config.toml
color_jitter = 0.1
tokenizer = "char"
vocab_size = 30
encoder_activation = "star_relu"
encoder_inner_norm = false
decoder_activation = "squared_relu"
steps = 10800
Rows from block 2 of the text decoder of a small encoder-decoder image transcriber, named by matrix and row number. Rows with one number belong to one neuron. Each number is 128 + 24 x the weight over its row's rms, rounded and kept within 0 to 255. All counts start at 0. Numbers have three digits each.
After each neuron's rows are labels from the 100 texts, of 14848, where the neuron reaches its highest value: "tokens" is the input token at the peak. Only what is clearly more common there than usual is listed. The data: short English words printed on busy colour backdrops.
# fc1: MLP up (decoder.blocks.2.mlp.fc1.weight, 512x256), inputs 0-127
# fc2: MLP down (decoder.blocks.2.mlp.fc2.weight, 256x512, transposed), outputs 0-127

fc1.455:128096157128128128107128128069128128128128221128128128158128128145128128128128118128128154128107128128128128128148145168066088128128128128128128128128128166128128183128128128168128128107128128128076128173128128125128128128098128128128128128128102125128128130149128128128128128128128113179211117146128128175128128128128128128128128128177140128128128147128120128128128074071128094168128
fc2.455:095128128128128177108179128110138128128128128128128126128064128128151128128169123128137128109128144128128128186128128128142128144160128128128128128128128128128128193128148079147161151128128128128128161101128128120128141128035103128031105128158128133128128128084128122128150128128128128128147187083115128128108128128128128128124082128128128100036128128128128140128128201080128128128128
tokens: "d"

fc1.386:128175144128128128128128128128128091126129152119128128128128109128177128128117094167128128164142128114128126128128122050128073081147128106148128128097128128084128155128128139128128110142138128128128073067180128128128139068147135128128128130128128107185128188128100192128128128128142100128159128128128128195128114146128103128128128173128128128128152184128128128126105128128059134128128
fc2.386:128159085128135128128128128128136128128117128092071128124128128128124128129128128128128143128169146115166128128094160183087085118166167178150128150138128128121083128128128128128128113128115128128128128135106128128100128128128128128111159128125117128128128128128091128130128128172086149128128159068128085128128123128115128128128128128147126128120113128128128103128128128128180076128120
tokens: "s"

fc1.450:128150106085128108128128156141128128128128130128128128128113128128128105128164128153220120128128124128128128128128128128128128128101128217128131160128076121063128128128141121128128128128128128075102077116128117128128137154136128156105128128111134132128128128128048081128123100092128128128201128128139164128128132168119128140111128186128128128125128102128128141128128122135105128128128
fc2.450:170080128164128111112185115151130122118133128150166128128128139119136128076128079128137128128215128135142086159119128176128128128186138128159121128160128129103128127119089072128128128091142128128128154149128124051127101167125128128080128128090114128128128128128151128153128134128117099093128128121146128114145128170128107110152128128168128128149169130118095128120128188110131086128129
tokens: "s"

fc1.27:128128131195128128128146144128128071099215128114067178119128137128059128126128097128128159173185105128128128122021128154088128128180128128072128103128128189128128116128146128128128128128126128176128128128147128128118128128128134134084125128118128090106128128155172111128081128128128102107128128128128128128089099123108153128128175154090115128128128128128128128128128128128128107157157
fc2.27:145122128128128128128151157120158128154128110132150109128128193160128128107101128152137138128092128128169144087128128128128141128128128144123120128118113144072128120128136159128055128128140086137128156110128128153177142178049128108104128128128140128128128104150146179128128128128044102113128128128128153170109049128128105062128128159123128128141127128140128128099112093156112136174063
tokens: "<end>"; "y"; "t"

fc1.119:128128104128128128114074128128099128128128128128128128128128128128058128128128128141128128122128128134128133128168128128161109083128092176128128128128128128167128150128126128128120154128184128128177102095128128128128127128128162118128123128042179179128109128128128128101095102128128128128128128128124128128128128080128103128144128128128127128128150128128093123181172089128135168128126
fc2.119:128128128128128128133128128128112128115128128128128128130128128156158119128128128082128079128128128128128186128083135128096071147142128128193128170128128144128128131128128159096098128128128128201128148128100215128136128128128107128105149128100128078128128128104080128169128128199107128128117084102061128084142127128128128128128128128128128128128128128128079101155128128114128068117128
tokens: "s"; "i"; "f"

fc1.441:136057128128128158128149128127128128128123108128128128192081128128205150128128115128128084110128128079128128163128128116150128128172128151124128110077121128128128128072128128115144177128128100128121128076176111128128165128128128128128111128128128151128131128128092128128127128128128128128128128096117195138128115119099089132116143128128128128091128174128106148123128131152128128128144
fc2.441:083128128128170121121128154156120128151072080128120125082128170123116128128128128128157128187128128219119152089128128128114119147144128158166128128128147192128096080187134128193128143152113128128089128128128135128128128167107128093145125128154128128128119128128145159128094093136124148171128128128135091189137156128128128110128145128114128165128136128131128128128128137084128128142128
tokens: "l"; "<end>"; "k"

fc1.203:108128155128114128144115123128155159133128128146105085128136113073128128088110076128128128143166155128128128112131128120099128128069128134148172125128128128106097128095148129131117128128128127117128162128084150121117128128128074152090128137128128104163125191125129136138128091128082115128128099128152179128110070137128162110115164128128128128073152123131128128053128128128128121112128
fc2.203:057158125139075128145155128128128128128151098140170142143095166103115128128128128117128234108166128125112128161151118128128164103114134128041160107172128154171127128128143116093153146128146138128128128137129129191169128078114154157130128118128140079121113128110128190128128154099128131148128128152128128128145107128105105128128128128128128141148078163136128128168128148128160171128103
tokens: "d"; "l"; "r"

fc1.177:070128128128119128097128128128128140156114128128128097128131121128128148118165138149104124128128128128089128112145162155128128128128135135128128128129128128127127128103128128101134106161101138128128076128090137128128131154128128113128128114189147128128128090102149100128128128128153183044128136128128128112128128077174035128196128128128128111070079155135128128147106128128131128122128
fc2.177:128128128128128168160128171128128128172128137128108068167128118128128128128123154146128125157107074141155155128152128128128141080089128069128123128128081128128128127128155085128090128128128128130128110129063128158134177103128080110129167128128128128128109128128128128087146163105128128128150129153128193128127089158128128128128122128128128082127128128127101128141101106119196128128090
tokens: "l"; "u"

fc1.301:128106128128140079128128084128128128128128128128128128109110182109108128101128079128128128134128117098128130128128141128088155128128128129103128112179131128158148128128128174128128118128195128117183128128096158176128087128141128128128123160128128196128160117128134082120128128128128128149097128115128101128072128166051111128128083128094162181128117128138192105128128128114128163128111
fc2.301:128128210128088128128170128163128128128081128137143128128128128128128128148128144161103190128128128128128123128128128128157086128141093162128161128086108128128128170128111102106128128128048098128128086128128111128128128128160113128128165098113092128168128055133199164128128128114128128128128128126156128128128099144128128128128128140158128062097090133126134130141128128127128128152116
tokens: "<end>"; "d"; "i"

fc1.299:100169123128132128162128138128128128128128177128128128142106161128128128128128128128128146115066128170128115132128134058128096128128128128190128108128128128128128200128128128227128213128128128102128128149128128081128112128096128128128128128087115128099167163128128128128167142130128128095128149128128128128128128100128128148093128093128117128073125128128128128128128114087128083165122
fc2.299:128112128082137177114128128128128128128128128116128087167126080151128128077128128128141060128128045128148128148102172195116069128153061139128143128128092154128128128128128128128128128128128128197128167128128158128150128128128109128128128128129152128128198115128128155151138205128088128128098128128128157128128119145128140128128128090128184128103112128079173070128128128128119108128128
tokens: "d"

fc1.392:173128128128128084128100195128099128164128128128128128128128128128125163128129118154128111119157110142174189086140160166160130128117169161047115128134128157128128067128116092093198128129128155129117128155094128128101172128128128128131131128128128188128128121128128105089128116128128128163132128128128181128128122104128128128170157128128128128108122128098128128107160128128102128128107
fc2.392:066128128128128128053128136114128128128143095121128107166114128128128102175128128107128128136128128128128128133128120128128134128127128117103128128115181112128090128128140128073087143128149170134154128128141128108129128146128128128118141128128065128124149128133128068107128128128128082135128057110128103146135128128128135128203112150128106128128172151128049128128101128128128151128151
tokens: "l"; "g"; "p"

fc1.229:120128168079128128095122084149128116099128200129058128128128162128128128171126110096092128128146099128117128128113187180174140126128128128186128128128128097128128146128144128128128128093059163103099128128128128131111128128088176142095128128128128128113118166083128171128128128104119113154128128110168128128094128128128128100128085121128128128093168128100123128128128159128050064128128
fc2.229:096111139104128128083171193128173137152128165128125143066142122157132126128128141128080128175133127128144128153091109128134128128128139128128043139128087128094147126080128128128128128128128134128128128127128119075189097128128138089128085128128138128162128098128114128128128128128124105128128127128128128128128150128110128147128076075128149066077128170152125127122128128128128128128128
tokens: "d"

fc1.29:128219105128113128128108128128128142128190136128133128128121147097153147128128128114128128148125140128128128128144074128128098154149132128128137128134143128169128157119160128128126070128138077097128123094128128128166128128128099128133128062132128128095170128128191128169128130130128190128172128138136128135128126162149070143128120128128165144089128128113162128082128134157136128128099
fc2.29:128089155106128092118128091128121141107128153128128128128128128128128128129064128128158127107128128128128128059128128196088128213128134128036128128128133131207103128186128174134128093128128128189128167157123128128151128150119149128116184125159128128117160128136063094147128128128128128102128187083128128128096128128128146128128125123128145152128128129083128120128128076143128128128159
tokens: "s"

fc1.169:128128128151128097128128128128128128128128133184128128128128128128128136128128128128143128128136174100128099072127168128128101088128066128106128128128167163048128107152128128109128128128128128111105156141128128127128198132103078128075106128149128128128102128128128141099130177128128128128128128128128128218128128093091128145063075162128152128128071102128128207128108128128128069108128
fc2.169:128128175128128128127128128128128128090176127053073165128128129128123129128074128128128128128128142078130128128158128168128128106128128128128096128128061128162128128128102128113128128103128153128123128128161094128139128082156173128128128103128150128147160128174128128140128128079128074128128128188128150044128128128128184098128128109128128128128128128128128069128128066128142214128090
tokens: "s"; "e"; "i"

fc1.490:128128168122128128128128128068128128128128111128169128128128128128128040128128128128128128128128128128153100100128128128128128128128128128128128128135060176092111128128060130128128128128128129128117128128189128128128128183116145128128128128077111128128128107128128128128128128128128128128128062128128128128128128128128128128128128141119107128128059128128214128128128128128128136128128
fc2.490:128128128128128128128128128128128128128128128128128128128128128128120197128184128128128128128182128120128128128088128128128128128128128128128128129128128128128128128194128128128128128128128128128154128128128129159128128128128230128094128083128128128128128128128129128128144128128039128107128157128128128128128223184071153128128139128083128128128128134110100128128128190128160128128066
tokens: "s"

fc1.3:128128133128128112110128128128128128184149101133128095128128128093128128128199128128166102128116128131128128128128128123128128128128128093216128128128108128128128187128128128125128129128128069128128128128128101128142169128165096128128128128128111105128128152081128128110092147125128128128155155128128095165111080128128128191128159102132184128128150054128181206091128093128128128123128
fc2.3:128128128128128128128128128128128156128128170107128128128104128128128116128016128128128121128128230128128128128128158128128128128128128128026128128128232128139128128134128128128128128128135123128128128084106128171173128128128128128128160128128128174128215128128147128128128128128187128128071128128128128128128169128128134132128128128128061108128139128128128128128128128128128105128128
tokens: "s"

fc1.409:088089162123122145128105128128150128128180128128137148134129128113128128128128128128128180131128159128105128157128156151154128128111128128141112128128180128128139190123100145147128128138171152177128128128099116138128116162128128157128118203128128128171178082128128147132128176128128185163107091128101094167128128077128128128082128128128128128128128128128128156128128103139099128128159
fc2.409:152095128128136128163128113093170169128128104128050128128128128154128139120185080128128161153133187128097079128166128077091180128128128137128128086094128128159152128170118159180081128128111128141092128128128140133128128128128128160128128128128112159128128148098177128128128128155154128099128167159128095188128132150128144202082128153168168128114128128128128128128128128128080128128152
tokens: "<end>"

fc1.402:157149128173136133128136128128128180093128122128128129125128098105124125128157128128120128128120144128128128137128128133117128128145126149175115108123130195128111128128034128209128118128128077128128128128124124128146128122128154128093163128122128128113099128128118080128097128128120128150128128147128128128118128141088128112158128135110104128128128128128130135128119072128077128128145
fc2.402:114128128153128128171128141128128120128128128128128133128128027128128094128128034128122128182050128160128139139128128128128188153128128128111125162165149116126128179128165128096121115108128128088128190128128131128128128092128108128154128128122181128043160116128154128128096143128128110160128128128128128143128128161119128128128197128128128128152091128142128128128128128108128128167081
tokens: "l"; "i"

fc1.503:118139145128128128110128128128128140128128209176085128128128203128128128103156118128128128128128128128141128158111173166128128128128128128170128153117128128128128128128128121128128128128103128128096128128123128117128055128051128128128128128128128128128128128074121128141128171128128127128180128095167128128128090092128128128128098128128128128060128128128146128128128177094053128177128
fc2.503:089128128128128094128240128103128128128152128128128128128128128128037128128128073128076094128177128128128128114128142128128128128205128153128081128128128128096128128060128128128129228128128128128108188128056128128128121128128128128128055128128136128128128137086181108165128128128128133122128128128128128105128128128128128128128057112128145128050128128128128128128128128128128128091128
tokens: "d"

fc1.88:125164137105128113114188121128128128128154222128118184128098144128129153128166128123128151106160128128128109119128128128133115128125140104086128162147128100128128128105158134143128170074128102087142152128136128076128120128128149120128128133151094128128128126113128128128151160128163128128128115128107124117146128128080128165128067128175124128128128115128128144103165170128128088128143
fc2.88:128132147128125149126128137128128128128128128128125128158128128117081128128128142112128128120128128147128113128128146129080128128226128198128128133128072175128107159128090128117128124128131095149128128128087097138128086121128094150134128083112128132128128169119128110171128145147152128161128128128128084128124128128128128134128128128136111107112204138091128128145089128116128091128108
tokens: "d"

fc1.411:130128049128128110161128164141163118110156168128114113128127093174128128174128130128128128108138128091128128141128128128105158102128128119128128128102085128111130126156128100216147112128128128174128138128128137125128128163128128128142091128151131128128128128128090109111128128109128128173077128146073128114145112136128165128150186128117128128079128141128111128128128090168128125128118
fc2.411:128128128096121128128128198135064128142128128113161128141106128128121128128128169154128106072128155093093128099127109120128086128128076128169128121115108116128143128128128128128128128128135128128123122117112128095118128128128128117128147123130128100127128140104122147128128128128128161107128114102128175110128100128142110128128088128046128128128109100133255128108128128159144072128128
tokens: "t"; "c"; "i"; "s"

fc1.438:128128128128143206079100128083128194128128128128092128128149128128128128128155128173128090128099137128128128104081128097128128128123128128171128128128110128128128128092128128149048132128077164128166138128148112047122128135128128143125100128157128128128128128128128108087128128116128128128128112128120128128128128115128115147128128109107128150116083086128097143138127128102128095128177
fc2.438:128120128099041128128157128128128146120128103128128128128128097173128107109128128128115160128162128125172150095180128128132078171128128128105128107128112128128128128150128091110128167156128115128114128094139128128128150160143124112154128128128128128159077128075128086128128128128098128128147134128169128117128128129128130098128128128111128128131075147128128128128197128128128143189128
tokens: "t"